From a checkpoint of a small contrastive image-text model.
Training: soap at rate 0.0027, 13500 steps.
Rows from block 8 of the image encoder, named by matrix and row number. Rows with one number belong to one neuron. Each number is 200 + 30 x the weight over its row's rms, rounded and kept within 0 to 999. All counts start at 0. After the name is the row's rms in percent of the matrix's.
# fc1: MLP up (encoder.blocks.8.mlp.fc1.weight, 384x192), inputs 96-191
# fc2: MLP down (encoder.blocks.8.mlp.fc2.weight, 192x384, transposed), outputs 96-191
fc1.173,103,194,219,123,146,212,172,234,175,250,206,187,179,216,195,107,200,168,276,224,172,115,221,205,192,218,210,206,212,203,163,206,188,214,157,193,164,151,192,168,200,168,226,293,184,166,228,216,219,204,170,188,188,198,167,183,186,208,181,198,252,209,170,181,154,208,174,215,192,216,188,219,224,227,189,214,176,179,201,149,204,154,201,240,266,177,210,191,219,217,196,230,177,187,215,145,141
fc2.173,110,166,218,242,161,217,166,216,238,214,153,243,194,195,203,228,176,249,232,179,225,203,224,234,158,172,210,205,208,234,147,195,174,145,179,219,210,232,241,227,141,190,172,178,234,197,181,241,219,167,183,219,224,201,158,211,201,191,198,216,187,172,191,177,181,202,168,176,215,191,271,186,168,215,180,220,173,254,190,217,215,222,183,283,254,182,193,201,208,213,209,188,143,182,226,219,180
fc1.174,108,207,258,177,243,142,257,188,206,188,232,175,254,236,225,147,201,212,170,164,162,218,144,252,196,213,221,192,189,213,203,209,183,163,177,170,212,165,217,198,117,187,250,214,166,216,154,194,221,180,188,171,195,236,172,172,148,171,212,155,229,268,234,250,266,186,194,188,130,134,176,238,222,163,183,207,251,145,123,205,169,256,197,174,222,196,199,195,179,205,179,201,215,227,174,221,198
fc2.174,100,219,182,224,185,188,169,153,199,187,209,171,141,203,222,198,209,169,179,210,197,166,211,204,164,183,169,194,225,218,172,237,208,201,231,205,237,196,181,130,233,221,191,225,187,238,248,207,167,237,202,197,210,217,234,211,187,177,228,183,160,181,212,199,142,149,220,192,160,264,222,172,217,195,222,184,184,183,257,155,177,131,197,214,192,157,172,248,230,156,223,198,219,202,244,195,207
fc1.175,069,188,167,175,175,193,217,216,212,155,150,190,195,173,217,192,233,224,181,176,172,210,245,168,225,220,179,203,198,221,236,247,169,247,224,201,215,156,214,173,183,207,124,223,188,216,205,166,141,213,189,217,131,211,144,172,174,194,182,214,266,217,199,183,162,273,244,149,197,221,186,204,257,222,189,197,174,222,183,221,236,221,145,191,187,262,230,209,205,246,209,217,254,200,183,184,202
fc2.175,078,193,254,272,254,246,191,231,207,177,215,125,240,196,269,220,158,204,216,245,194,154,137,207,251,149,200,238,247,215,237,201,235,226,188,186,147,157,168,198,194,200,263,200,205,162,182,206,244,212,244,211,229,217,147,198,192,214,207,228,215,209,222,195,265,173,210,217,188,153,245,145,161,196,236,207,215,203,170,219,128,176,200,226,189,154,196,150,172,219,205,193,204,190,201,189,211
fc1.176,086,221,194,175,244,229,192,175,241,220,234,216,232,208,181,223,239,219,159,200,154,221,204,218,240,216,245,217,215,178,265,262,233,227,211,198,195,192,276,235,220,182,181,196,150,239,233,174,237,195,187,224,192,267,169,237,201,161,177,235,166,200,194,225,160,187,202,231,207,186,235,176,220,180,184,142,239,129,218,143,175,191,182,201,206,183,187,180,211,245,177,205,230,216,213,200,198
fc2.176,089,222,183,239,228,171,181,190,308,240,205,197,247,221,189,201,165,204,182,210,172,228,159,144,233,180,178,238,198,218,189,265,217,231,212,184,218,196,214,200,158,201,221,197,196,262,226,177,144,172,230,264,222,193,229,224,172,182,196,200,220,160,191,205,143,185,249,136,180,200,259,224,258,187,208,176,186,232,222,197,202,161,206,207,210,204,203,191,199,183,234,203,214,182,164,190,188
fc1.177,080,175,212,258,193,184,155,150,210,177,185,130,194,216,186,173,241,211,188,223,126,212,177,187,198,252,211,179,188,196,205,191,246,172,143,144,175,211,235,239,215,223,229,216,139,212,205,207,204,164,188,207,197,217,236,194,219,208,211,149,226,198,156,180,127,181,221,195,198,232,260,190,160,149,226,184,194,157,213,206,169,188,180,181,208,200,196,231,209,205,246,212,225,200,193,246,137
fc2.177,083,254,147,210,290,261,215,212,225,207,217,203,191,182,203,172,196,202,198,128,198,209,242,202,163,196,197,222,183,158,184,179,158,209,199,222,194,203,267,198,150,222,171,236,188,236,153,228,237,241,214,226,170,180,159,227,227,179,216,155,213,167,232,204,215,151,184,182,180,219,244,206,166,184,154,237,230,183,211,254,190,173,189,137,236,191,260,161,243,171,211,187,254,193,163,168,214
fc1.178,109,177,195,152,181,267,206,185,238,250,187,149,227,172,194,200,170,177,199,183,164,185,170,147,206,146,152,216,177,136,197,238,213,225,160,247,165,184,213,229,206,280,185,183,189,217,191,206,228,206,140,217,207,207,184,215,209,141,239,160,215,170,186,159,219,180,200,163,186,223,218,199,206,176,176,165,233,166,156,213,190,182,195,163,223,248,188,238,238,209,186,201,187,160,236,159,204
fc2.178,108,187,228,232,233,189,169,217,180,189,151,175,197,153,222,210,256,176,258,290,178,171,222,216,186,216,204,198,192,217,265,185,213,215,285,228,192,228,209,232,192,240,197,174,158,192,179,183,208,212,150,212,234,208,153,210,185,218,166,196,183,196,180,253,254,177,170,164,134,249,209,222,228,123,148,210,181,159,191,248,167,174,219,214,212,200,181,172,174,242,229,203,184,176,109,231,186
fc1.179,101,187,182,152,152,198,221,195,220,164,282,207,182,181,171,157,204,233,234,198,234,190,245,188,189,170,230,164,153,157,268,210,136,202,153,249,239,186,156,221,260,236,214,182,198,214,207,214,200,171,249,193,153,190,233,211,168,193,213,192,228,238,213,225,185,178,125,177,178,200,181,213,183,207,209,247,188,225,173,193,190,185,201,187,213,202,201,207,218,186,192,232,247,150,220,165,178
fc2.179,102,205,179,187,210,172,157,232,219,211,186,145,208,212,176,223,174,200,247,170,172,175,199,216,150,204,206,185,263,207,198,178,179,164,245,206,210,220,205,212,171,173,197,167,193,182,185,180,256,190,249,164,217,226,145,224,209,221,147,218,193,207,222,218,202,230,256,150,236,178,209,196,206,211,191,214,188,199,187,276,178,196,246,187,201,182,168,231,180,215,159,169,214,160,207,198,213
fc1.180,091,153,180,199,217,173,221,193,138,223,163,213,229,164,176,225,158,176,210,83,224,229,318,201,159,264,231,162,220,192,209,176,251,179,136,179,217,182,178,216,213,185,199,200,174,172,198,211,198,165,209,212,107,235,232,199,216,215,252,210,174,192,235,189,115,166,213,190,204,173,201,253,231,212,212,181,222,250,202,224,169,155,164,178,225,243,203,169,209,202,222,205,192,145,213,220,244
fc2.180,091,226,214,243,228,140,167,189,208,184,186,193,147,157,190,173,162,201,161,228,202,223,184,249,202,144,204,195,233,222,215,215,152,199,192,220,219,229,219,225,180,201,225,196,256,215,180,273,172,281,201,172,250,155,195,235,206,130,195,141,222,174,226,200,229,162,192,172,231,204,185,182,205,184,170,207,204,246,208,222,169,151,212,186,213,188,219,221,254,180,202,149,185,203,198,214,221
fc1.181,095,166,132,183,203,170,197,237,240,131,197,176,217,219,209,207,185,253,175,177,187,243,174,212,212,220,235,157,219,225,231,178,192,202,227,243,249,232,220,155,179,211,226,215,211,145,197,231,193,217,217,188,190,180,233,152,235,168,180,163,174,208,258,211,181,238,210,195,96,207,209,207,234,220,112,209,193,199,190,184,202,222,220,150,217,212,212,191,173,216,213,208,221,182,235,185,207
fc2.181,103,231,216,213,124,207,208,220,195,185,230,191,195,222,226,231,213,226,211,187,235,193,220,186,214,215,204,193,207,217,220,174,243,194,226,153,239,182,187,164,236,186,290,221,238,233,239,178,232,215,161,221,176,176,221,175,169,214,162,210,258,239,209,231,220,182,209,246,262,219,192,182,136,184,148,268,167,184,195,152,154,152,175,218,165,194,256,229,196,224,197,198,214,227,219,163,179
fc1.182,098,190,191,234,240,211,160,199,212,153,213,201,229,215,220,215,214,191,170,198,216,212,202,223,214,190,159,117,194,227,182,196,170,208,210,214,197,161,156,155,233,148,229,226,167,221,202,179,213,211,188,151,183,251,217,183,206,204,193,172,200,136,247,200,179,161,189,213,167,232,237,214,155,199,171,187,214,151,236,225,116,206,200,187,258,168,239,188,202,158,151,147,189,221,227,209,193
fc2.182,095,280,152,208,155,159,234,230,262,203,217,223,201,212,171,200,186,192,225,186,211,186,258,233,214,184,187,240,192,240,179,217,210,163,236,172,227,201,196,130,182,186,171,202,221,214,176,188,172,194,202,235,176,203,184,178,159,164,136,242,176,233,178,222,222,184,189,237,160,199,264,230,249,216,193,194,238,187,177,178,224,183,168,229,175,207,190,203,195,257,243,227,210,223,246,149,167
fc1.183,105,233,128,198,172,210,241,202,162,191,133,180,216,204,168,164,201,224,190,200,205,215,204,185,177,193,167,209,173,157,136,226,188,160,193,167,237,222,214,136,196,170,182,142,165,288,193,178,214,251,217,196,214,198,169,213,245,176,137,240,205,164,210,188,193,227,200,217,194,200,183,190,212,207,199,204,218,213,222,197,236,210,189,225,202,208,185,220,231,263,223,264,198,269,195,153,232
fc2.183,116,198,186,211,175,206,241,134,238,190,221,225,213,210,167,179,171,171,194,190,177,206,211,141,252,206,234,219,212,252,183,206,191,159,185,193,181,201,224,199,210,227,183,177,138,149,240,190,184,120,205,177,278,220,213,218,190,212,246,192,176,172,248,214,148,230,181,203,205,248,165,241,189,224,208,190,180,199,263,270,217,205,193,219,199,225,179,172,229,239,243,216,233,231,190,196,186
fc1.184,100,130,225,182,164,197,218,155,191,191,223,223,153,175,173,156,204,129,197,167,198,239,216,199,199,201,130,213,202,190,204,211,246,189,163,196,206,239,203,238,219,215,211,182,203,196,207,213,145,212,209,108,229,196,159,223,191,251,187,170,204,188,179,219,223,191,271,211,213,206,232,198,229,188,206,237,162,232,194,215,238,239,238,248,165,192,172,184,232,224,219,214,164,234,196,189,188
fc2.184,104,225,176,164,183,215,253,207,226,247,201,168,168,195,248,237,209,226,165,176,244,213,170,138,225,147,196,194,201,190,121,179,152,214,232,157,231,219,183,138,186,183,219,228,190,176,185,203,244,196,202,245,150,194,176,211,237,205,147,190,133,233,240,196,205,224,167,242,190,176,199,175,185,200,190,206,205,215,238,206,197,180,238,176,140,218,175,148,221,189,220,212,254,220,201,187,199
fc1.185,099,199,205,191,217,211,169,228,208,233,206,224,199,195,200,235,205,231,229,247,192,180,213,203,198,210,147,237,153,177,252,158,202,207,137,157,228,217,210,202,214,171,203,185,197,259,221,212,204,217,215,156,203,153,208,149,216,248,252,171,198,184,244,224,179,239,274,202,188,211,218,177,188,217,210,177,240,113,162,153,168,226,247,238,238,200,220,238,155,180,216,230,227,160,195,247,167
fc2.185,100,176,153,206,198,216,229,218,200,208,188,192,221,176,252,185,167,189,172,193,150,205,194,127,189,117,176,212,171,199,199,224,244,222,256,213,171,215,229,271,253,269,174,255,206,162,209,196,208,192,141,231,232,191,199,204,216,188,194,167,220,190,136,207,167,215,184,157,214,182,199,173,232,261,165,154,180,186,165,198,241,187,224,212,237,159,217,208,180,204,190,220,270,202,185,226,180
fc1.186,111,154,196,189,142,215,195,182,168,182,210,177,228,191,189,186,232,281,182,220,197,192,218,193,198,159,218,196,209,181,184,169,165,206,186,236,162,184,271,182,212,197,202,175,270,178,208,176,210,130,209,194,188,187,207,220,210,201,183,174,259,211,200,211,182,214,201,196,210,176,202,203,236,226,216,209,207,165,188,250,182,183,202,200,200,207,194,222,218,219,149,256,195,172,224,199,283
fc2.186,117,225,209,232,190,205,225,233,191,168,191,185,198,211,181,160,173,238,186,174,235,148,220,201,204,215,223,204,251,155,201,206,227,177,243,156,217,196,198,175,184,208,217,236,186,212,234,229,182,153,209,219,164,233,171,217,185,164,199,215,176,183,198,175,141,200,171,214,226,234,188,170,181,186,204,222,187,241,230,225,206,144,180,227,121,166,185,260,222,192,229,160,174,213,161,148,226
fc1.187,097,205,199,213,220,260,170,186,186,238,188,250,185,146,220,171,178,248,197,235,171,181,236,200,139,163,258,246,215,201,204,232,138,195,201,195,193,209,177,187,244,228,216,172,175,183,216,169,185,176,195,197,182,251,227,156,183,189,224,259,255,193,261,153,207,211,219,154,223,214,227,197,230,182,139,217,185,162,136,193,206,168,217,185,211,137,233,224,197,225,205,215,200,256,215,232,181
fc2.187,103,200,196,193,221,201,241,218,199,183,211,197,182,238,192,146,179,198,214,197,181,184,136,201,209,197,217,161,261,154,248,141,252,152,173,192,231,231,218,243,175,230,190,171,193,195,238,235,204,216,192,242,180,183,207,232,200,185,205,203,185,134,147,242,198,184,179,204,193,169,178,181,210,200,180,202,149,196,213,196,171,210,170,195,218,245,170,173,202,206,218,169,217,268,252,182,189
fc1.188,098,232,214,217,195,154,211,193,214,208,185,275,185,187,221,172,173,195,130,186,241,177,160,209,220,219,175,200,140,185,198,159,156,198,246,185,224,231,195,207,200,222,178,198,227,158,239,189,215,216,208,226,221,198,151,218,213,203,211,192,180,261,178,220,158,209,253,204,170,139,227,199,189,196,177,192,190,232,191,205,176,240,177,204,221,146,217,194,202,227,157,248,165,227,223,209,220
fc2.188,099,216,226,207,209,172,201,213,212,177,204,168,209,220,210,186,153,208,213,210,205,188,214,164,216,194,187,185,168,155,278,190,210,179,254,210,179,159,157,230,183,203,187,145,178,246,158,222,176,144,193,186,227,285,195,227,187,184,200,192,170,204,209,203,232,159,209,187,188,240,200,211,207,197,174,196,191,228,161,223,175,274,246,199,128,189,169,228,182,199,185,214,178,173,223,192,188
fc1.189,095,212,170,250,215,224,169,159,240,196,205,222,206,227,184,230,200,174,230,193,200,201,187,151,270,182,229,152,191,222,175,181,172,182,156,186,198,225,190,216,221,163,174,256,198,199,200,199,184,185,223,228,193,186,248,206,123,263,221,178,194,188,183,239,135,239,224,239,180,177,183,197,222,161,220,182,226,184,273,184,132,165,191,183,158,159,212,195,238,168,154,161,183,183,191,227,180
fc2.189,098,190,199,180,212,184,223,244,221,192,224,176,213,182,177,141,282,222,193,180,186,164,179,219,222,169,136,240,187,202,198,215,236,170,183,149,158,167,198,189,221,223,206,158,173,177,216,206,171,247,194,188,204,166,193,220,219,181,176,242,204,216,217,169,160,231,147,169,185,261,232,160,207,165,247,192,227,183,160,202,189,194,181,188,163,240,193,209,205,222,212,245,197,121,222,174,169
fc1.190,096,210,172,185,165,279,189,274,191,201,166,208,180,162,172,205,196,241,172,231,186,226,222,187,181,231,191,215,239,159,234,223,164,222,205,222,255,224,190,217,197,146,146,257,178,214,166,164,173,194,224,224,146,188,142,223,141,250,243,185,239,194,203,259,183,209,218,186,245,194,202,244,195,217,196,182,248,190,144,199,242,250,197,230,227,231,222,173,182,178,222,210,141,259,229,212,199
fc2.190,096,177,197,209,261,213,141,172,171,239,200,211,271,217,177,208,264,225,213,243,158,167,207,225,194,219,233,179,216,284,200,247,206,153,168,217,150,180,187,163,222,219,217,212,213,239,162,214,228,187,194,194,186,220,221,208,226,202,209,197,198,187,180,160,225,199,191,209,146,234,159,173,208,212,211,188,177,143,192,229,243,207,238,149,167,268,237,198,238,186,199,188,148,224,235,234,206
fc1.191,074,192,232,152,189,193,230,170,257,251,173,224,258,211,226,202,262,211,178,191,170,234,196,285,243,204,267,214,191,216,211,186,231,181,152,217,168,198,214,203,218,197,189,228,151,210,171,231,179,202,208,140,184,133,154,226,213,164,199,195,242,162,176,152,189,193,191,230,196,210,194,195,251,139,172,182,227,213,192,169,178,160,261,153,238,249,250,170,184,155,248,201,248,213,161,194,155
fc2.191,069,194,182,223,208,236,206,249,227,188,244,172,222,196,236,226,164,177,221,201,139,216,177,199,176,230,209,164,164,165,207,216,173,219,210,188,198,227,192,176,144,213,193,169,169,203,162,185,223,233,193,269,218,243,162,204,207,201,171,192,183,225,218,210,221,206,216,224,173,172,256,192,196,219,186,217,189,191,164,231,182,189,118,246,155,167,266,231,172,208,227,212,202,205,213,234,179
fc1.192,097,199,215,247,200,221,163,174,223,200,213,234,148,218,225,153,253,232,210,214,235,214,192,187,165,235,214,234,199,181,190,166,193,176,191,193,212,226,161,215,145,159,163,153,188,208,182,210,194,234,228,187,185,253,257,240,193,247,206,202,158,224,186,232,230,222,147,176,252,122,210,194,111,192,224,223,181,222,199,163,179,191,206,194,156,190,171,247,194,216,223,184,211,170,166,160,191
fc2.192,104,217,177,234,218,161,183,193,149,240,191,169,192,231,198,213,196,151,231,246,233,198,204,200,181,167,211,213,160,160,191,220,207,192,228,220,219,285,219,167,204,240,225,232,182,211,225,137,193,204,184,259,246,200,174,171,228,133,122,204,238,184,182,169,208,227,219,183,209,101,175,235,175,225,197,182,210,160,202,137,200,182,205,253,190,202,165,187,168,205,236,233,164,247,196,211,213
fc1.193,119,167,193,171,225,172,208,169,139,220,169,195,154,190,240,224,194,210,237,177,183,239,157,216,159,229,241,221,232,205,215,160,199,213,223,185,219,205,215,183,174,240,163,159,175,218,274,193,175,128,251,211,187,198,232,189,197,214,190,176,153,207,206,207,211,162,196,170,236,186,221,169,194,173,146,226,173,181,213,258,206,176,175,215,252,213,180,169,210,207,167,220,216,241,223,177,220
fc2.193,130,182,218,201,198,129,218,174,165,197,215,285,226,202,228,155,179,217,206,241,209,200,174,235,150,216,217,157,212,243,202,160,231,222,211,214,202,211,183,214,184,202,171,183,190,181,276,178,238,182,221,223,204,263,178,190,189,208,200,239,200,226,188,224,142,229,154,107,142,131,187,186,169,166,161,210,192,214,157,217,188,211,159,211,259,177,169,169,227,250,143,244,204,188,192,199,222
fc1.194,090,187,220,212,221,159,186,221,193,237,196,201,178,182,228,238,159,187,214,224,170,200,226,194,185,175,204,145,212,214,235,200,185,206,231,207,187,229,209,217,168,185,189,182,195,201,196,203,253,166,200,240,205,209,147,166,142,208,243,238,231,159,184,150,179,242,204,200,202,199,207,244,154,168,214,225,229,173,182,199,189,252,181,172,158,180,235,233,204,196,219,195,144,172,228,201,236
fc2.194,108,195,167,205,241,176,202,170,184,227,253,164,217,192,188,175,228,187,275,188,231,224,157,209,201,179,247,143,222,184,189,171,194,206,201,182,229,256,203,185,159,191,244,207,238,175,175,188,222,204,176,187,196,192,220,222,171,228,192,222,209,212,171,235,208,249,238,239,202,212,181,193,231,167,180,221,245,184,157,199,194,199,154,218,218,141,195,155,211,130,203,185,130,197,215,229,242
fc1.195,097,183,215,200,255,236,181,177,236,148,185,218,168,224,175,209,226,168,218,162,164,179,246,201,224,196,209,219,218,201,206,168,196,239,172,226,202,179,271,196,174,172,194,185,233,206,210,244,238,223,174,193,126,211,216,137,176,203,235,188,196,208,207,185,190,157,213,202,196,218,149,138,204,140,213,222,195,222,224,134,196,147,233,252,244,157,193,192,178,192,174,179,188,151,175,174,169
fc2.195,090,170,138,180,217,244,154,188,166,219,195,194,195,215,193,232,193,182,196,143,183,201,231,213,247,157,244,180,259,285,170,235,199,189,233,208,224,159,205,215,227,206,201,170,95,258,149,170,202,248,205,231,234,281,217,236,193,167,169,178,232,220,230,239,245,198,206,184,224,188,210,249,211,201,181,264,200,187,174,200,230,181,237,200,205,156,174,208,161,174,171,216,157,210,189,172,169
fc1.196,088,197,194,236,165,191,225,201,230,246,243,170,120,154,153,215,196,204,209,269,223,174,250,213,216,237,166,221,224,161,218,188,242,224,259,209,222,237,235,224,185,167,191,204,170,216,256,213,186,211,198,212,204,191,209,231,179,224,201,175,250,191,195,163,229,213,230,160,227,212,180,205,259,194,213,108,204,158,246,234,206,204,166,159,168,145,183,216,199,225,179,196,244,173,161,217,172
fc2.196,088,174,200,192,227,224,240,261,197,157,206,213,183,226,199,226,203,165,128,246,184,239,237,208,155,187,182,139,189,170,189,159,199,207,147,186,186,181,200,111,176,251,195,240,173,152,212,180,172,157,133,203,227,183,206,219,215,202,185,212,210,215,196,242,198,196,201,215,171,173,229,166,228,228,239,161,140,222,170,203,236,199,197,231,156,219,209,246,167,160,208,161,262,217,158,140,157
fc1.197,103,235,219,229,225,192,213,220,237,158,207,222,176,212,159,170,165,199,188,200,215,217,188,173,185,174,183,237,190,229,149,259,215,161,186,234,152,218,204,213,197,226,194,216,210,202,230,193,222,173,244,278,200,208,207,117,167,213,195,181,200,241,182,245,214,125,242,210,211,186,176,210,235,205,162,241,223,152,195,192,155,210,252,202,182,172,206,185,155,221,169,179,208,186,191,273,201
fc2.197,103,170,178,215,194,241,188,147,182,181,206,190,164,175,195,229,145,189,209,209,211,198,247,226,204,161,155,173,271,233,192,171,165,247,213,187,189,191,211,150,241,174,165,202,125,239,225,255,219,234,219,169,232,220,220,169,198,214,206,163,200,156,176,229,233,216,140,180,140,196,179,271,190,187,128,198,216,221,241,251,244,229,237,212,124,216,229,184,249,167,191,195,224,182,196,154,198
fc1.198,104,251,189,236,158,204,188,214,224,243,218,209,200,264,192,221,236,186,200,183,183,161,135,165,244,146,232,194,154,171,213,184,159,221,176,254,254,193,206,205,210,242,204,181,206,236,241,232,243,189,219,236,146,178,167,209,193,256,168,200,187,195,220,233,208,179,203,152,180,223,191,246,190,216,225,241,233,175,218,146,201,250,239,183,176,153,212,170,189,230,212,184,198,208,201,191,194
fc2.198,093,195,193,225,197,207,231,248,169,165,186,151,223,190,244,185,164,144,140,170,171,202,240,199,207,177,199,144,223,200,197,180,284,187,239,133,165,198,196,197,225,171,229,211,220,230,170,179,199,236,160,223,231,254,219,200,208,156,220,185,240,242,178,197,211,220,206,254,207,187,208,203,178,179,197,149,183,217,189,254,237,174,123,200,163,193,199,186,226,178,179,244,227,174,216,192,181
fc1.199,097,227,179,186,173,163,179,286,161,201,212,170,162,164,217,192,232,186,200,189,253,223,215,246,229,206,178,198,190,177,231,203,190,196,183,156,197,207,224,201,200,191,203,160,251,152,210,142,176,268,235,165,232,202,174,204,192,173,159,241,225,224,151,171,217,200,199,179,194,199,221,208,201,193,127,159,195,212,215,187,240,219,200,213,222,252,181,253,272,237,216,222,220,169,142,218,267
fc2.199,091,204,156,221,197,158,199,184,191,231,178,245,250,213,191,219,205,227,181,213,179,163,197,178,189,220,240,196,207,182,293,157,235,209,219,220,193,177,194,179,149,206,246,222,201,186,137,233,185,184,202,181,244,175,164,202,157,141,210,158,187,174,243,200,207,213,177,170,146,201,210,228,218,176,213,200,142,198,154,181,213,163,192,255,170,204,243,226,212,130,242,205,214,173,202,161,211
fc1.200,096,213,182,217,190,224,211,249,178,186,179,176,210,201,182,203,221,208,212,218,186,208,219,166,218,168,191,218,197,144,146,206,196,213,141,158,164,203,246,220,183,181,156,216,207,216,179,206,186,210,152,169,248,190,239,202,220,234,190,241,226,199,218,178,305,137,208,214,156,187,230,208,238,260,181,172,223,230,172,147,185,216,207,214,145,188,200,199,180,250,164,252,207,131,202,165,211
fc2.200,098,189,187,222,210,193,219,204,179,205,185,250,177,223,249,210,239,133,203,217,209,206,165,158,178,195,205,203,196,201,137,180,198,170,212,176,217,220,191,229,260,175,172,228,207,223,218,236,179,174,175,228,209,196,163,228,214,228,202,186,249,228,182,194,218,173,201,192,203,196,193,199,175,150,149,215,160,197,188,279,227,196,203,207,156,196,141,167,196,197,234,177,147,283,237,172,162
fc1.201,080,177,251,218,165,234,205,200,194,152,180,174,205,173,231,223,242,143,141,232,224,184,219,184,205,139,251,179,191,232,215,221,166,210,238,163,187,164,245,191,194,214,172,248,201,204,176,176,153,174,177,252,192,138,230,189,182,195,153,227,212,205,218,233,196,213,191,183,238,199,246,226,189,184,186,189,235,234,190,234,163,148,170,213,187,265,257,188,187,203,191,218,182,201,212,173,179
fc2.201,090,155,185,231,243,183,194,205,263,209,153,263,235,170,195,175,180,226,185,206,203,245,207,258,213,199,205,200,210,202,217,191,204,194,188,205,166,214,230,213,170,178,207,193,168,258,150,200,228,163,205,196,227,223,201,203,196,224,230,219,248,244,226,176,222,177,184,197,205,190,176,181,243,205,191,207,159,244,192,170,239,99,243,175,230,175,178,224,186,239,229,172,225,165,168,188,196
fc1.202,110,151,209,253,170,230,262,200,163,192,177,185,194,239,176,197,250,161,221,195,217,162,172,218,266,159,243,172,162,171,188,183,210,190,211,204,231,202,235,192,174,210,193,240,176,179,190,214,187,223,238,259,198,182,174,129,231,205,239,195,234,189,195,180,189,203,224,207,175,205,185,180,179,211,225,188,185,243,229,186,163,171,246,216,180,245,117,195,174,220,246,231,177,217,212,196,191
fc2.202,104,198,224,230,208,167,224,215,201,216,200,140,131,234,174,170,202,162,191,143,170,211,267,248,198,279,200,175,195,207,167,193,165,218,191,138,205,212,295,188,142,199,169,265,185,194,200,213,176,203,205,229,167,203,128,178,196,219,199,181,179,142,228,177,196,158,185,130,224,158,190,222,213,210,192,215,214,245,166,227,153,175,237,227,219,225,193,170,193,148,271,160,228,210,225,197,228
fc1.203,115,191,216,207,236,239,155,238,186,229,205,198,165,155,192,207,241,202,243,201,214,160,181,201,208,206,267,197,198,183,204,206,224,204,163,267,203,224,174,184,160,199,138,196,203,259,221,176,195,230,191,207,145,249,146,241,182,225,175,136,180,198,236,178,227,169,212,186,175,216,169,176,238,236,234,169,187,236,207,186,192,219,224,195,175,202,219,238,240,215,191,221,205,172,240,189,222
fc2.203,109,196,245,199,180,182,127,196,187,185,188,181,224,185,174,218,206,191,143,140,250,218,190,174,187,181,183,210,180,194,204,219,166,223,221,171,212,195,216,140,194,234,248,168,250,252,197,240,171,220,125,196,180,205,166,212,182,205,203,179,142,159,220,241,226,126,186,210,161,232,182,220,204,201,180,232,242,183,213,208,194,197,219,194,220,184,175,261,243,138,152,215,228,236,210,216,176
fc1.204,082,184,166,180,218,173,189,175,109,209,172,214,186,174,186,138,185,242,254,180,136,179,156,177,203,214,208,205,203,242,212,266,194,200,189,191,228,178,197,211,180,187,181,248,153,212,141,198,160,190,161,185,197,151,194,196,263,199,227,212,189,182,182,252,255,222,206,243,239,217,250,214,237,193,222,207,189,227,288,117,196,212,185,245,170,185,217,218,242,184,176,198,168,234,230,223,197
fc2.204,093,186,235,226,140,259,213,210,210,202,225,152,220,246,211,239,209,173,181,219,214,193,163,173,195,196,109,167,186,133,201,218,211,165,169,214,233,221,211,214,153,184,216,174,203,185,216,193,192,188,201,237,151,242,180,225,173,201,168,214,201,194,172,207,193,162,160,240,209,153,190,209,190,221,152,242,215,171,196,230,177,233,148,267,213,229,169,193,130,231,168,246,185,221,182,209,179
fc1.205,118,214,189,174,225,135,215,135,171,227,213,190,202,142,150,212,189,218,194,179,190,242,195,198,192,226,210,172,231,193,177,193,159,191,201,228,233,222,212,230,205,173,150,193,232,241,172,234,225,178,207,154,222,149,179,214,172,250,197,207,200,286,188,208,163,124,146,160,246,238,199,180,243,195,150,209,148,212,181,222,238,151,214,169,221,224,208,228,228,227,255,226,224,246,208,195,194
fc2.205,107,203,232,166,181,199,108,192,191,214,169,197,194,189,219,242,209,192,217,189,197,171,209,168,171,209,223,212,184,189,198,184,200,158,248,220,183,242,241,239,201,208,252,204,223,200,174,217,206,244,245,206,189,197,199,189,186,233,184,203,191,165,194,210,221,224,168,149,143,195,158,185,247,183,234,188,198,149,198,168,215,182,244,198,152,165,201,285,208,172,213,194,128,172,224,209,189
fc1.206,087,141,228,120,187,162,180,223,199,198,275,177,218,241,193,224,226,183,203,241,170,207,195,195,195,260,174,246,276,181,200,219,178,243,165,176,217,257,216,190,195,192,214,265,192,193,163,172,174,202,264,186,210,199,210,234,160,150,191,216,250,172,194,207,194,204,161,230,144,238,236,219,214,192,171,179,200,172,194,151,204,208,215,181,275,176,184,183,226,190,163,153,224,182,196,219,238
fc2.206,085,198,188,165,206,114,225,186,180,244,183,228,279,165,168,200,181,190,266,120,192,242,192,278,215,195,192,241,211,180,209,200,186,231,190,154,163,223,208,199,240,159,271,146,178,215,238,181,192,192,192,254,209,213,213,249,258,163,205,214,189,181,195,215,181,245,147,234,166,223,197,198,239,188,192,180,167,199,208,259,161,212,183,207,154,228,160,150,201,162,172,184,221,230,211,190,236
fc1.207,081,223,175,192,213,205,224,225,204,150,196,172,134,174,193,177,207,214,184,227,241,169,155,241,213,185,185,144,219,116,204,218,190,189,185,184,188,168,203,219,210,158,203,184,174,204,180,173,230,185,184,223,153,231,225,192,196,191,167,147,233,197,206,170,173,226,251,209,253,208,204,215,263,183,218,235,243,183,194,206,228,207,163,152,149,141,215,221,212,215,232,242,197,217,267,154,226
fc2.207,083,185,198,242,239,206,207,152,182,200,227,194,164,191,211,189,227,186,195,203,223,171,197,210,146,199,213,174,170,224,171,176,181,111,223,212,238,186,159,172,260,207,223,251,225,177,219,232,156,177,253,236,165,203,223,244,251,174,257,194,207,193,200,236,222,175,189,233,188,235,187,223,190,203,172,200,152,205,163,179,183,221,178,253,132,231,220,207,212,184,175,166,236,212,210,206,158
fc1.208,100,205,201,125,180,209,259,164,172,218,195,245,181,174,240,213,198,282,144,213,153,234,222,147,245,222,170,183,194,225,173,212,184,189,233,195,188,226,280,184,249,209,235,244,216,250,191,231,161,190,186,216,199,139,192,191,183,178,177,185,160,218,255,190,174,192,212,166,180,148,203,189,163,219,235,255,174,212,176,175,215,185,228,173,160,205,182,219,186,224,221,216,272,240,188,229,281
fc2.208,098,223,187,252,251,245,201,155,161,210,208,170,238,246,257,198,147,221,235,196,185,218,200,207,166,209,216,189,196,251,190,263,198,234,170,149,199,142,203,247,163,216,133,178,186,163,229,161,195,212,231,230,163,204,156,157,201,236,197,193,215,196,223,190,190,190,173,218,255,210,193,228,196,193,194,184,185,209,137,250,190,130,176,204,204,186,181,245,212,216,209,186,122,146,193,168,187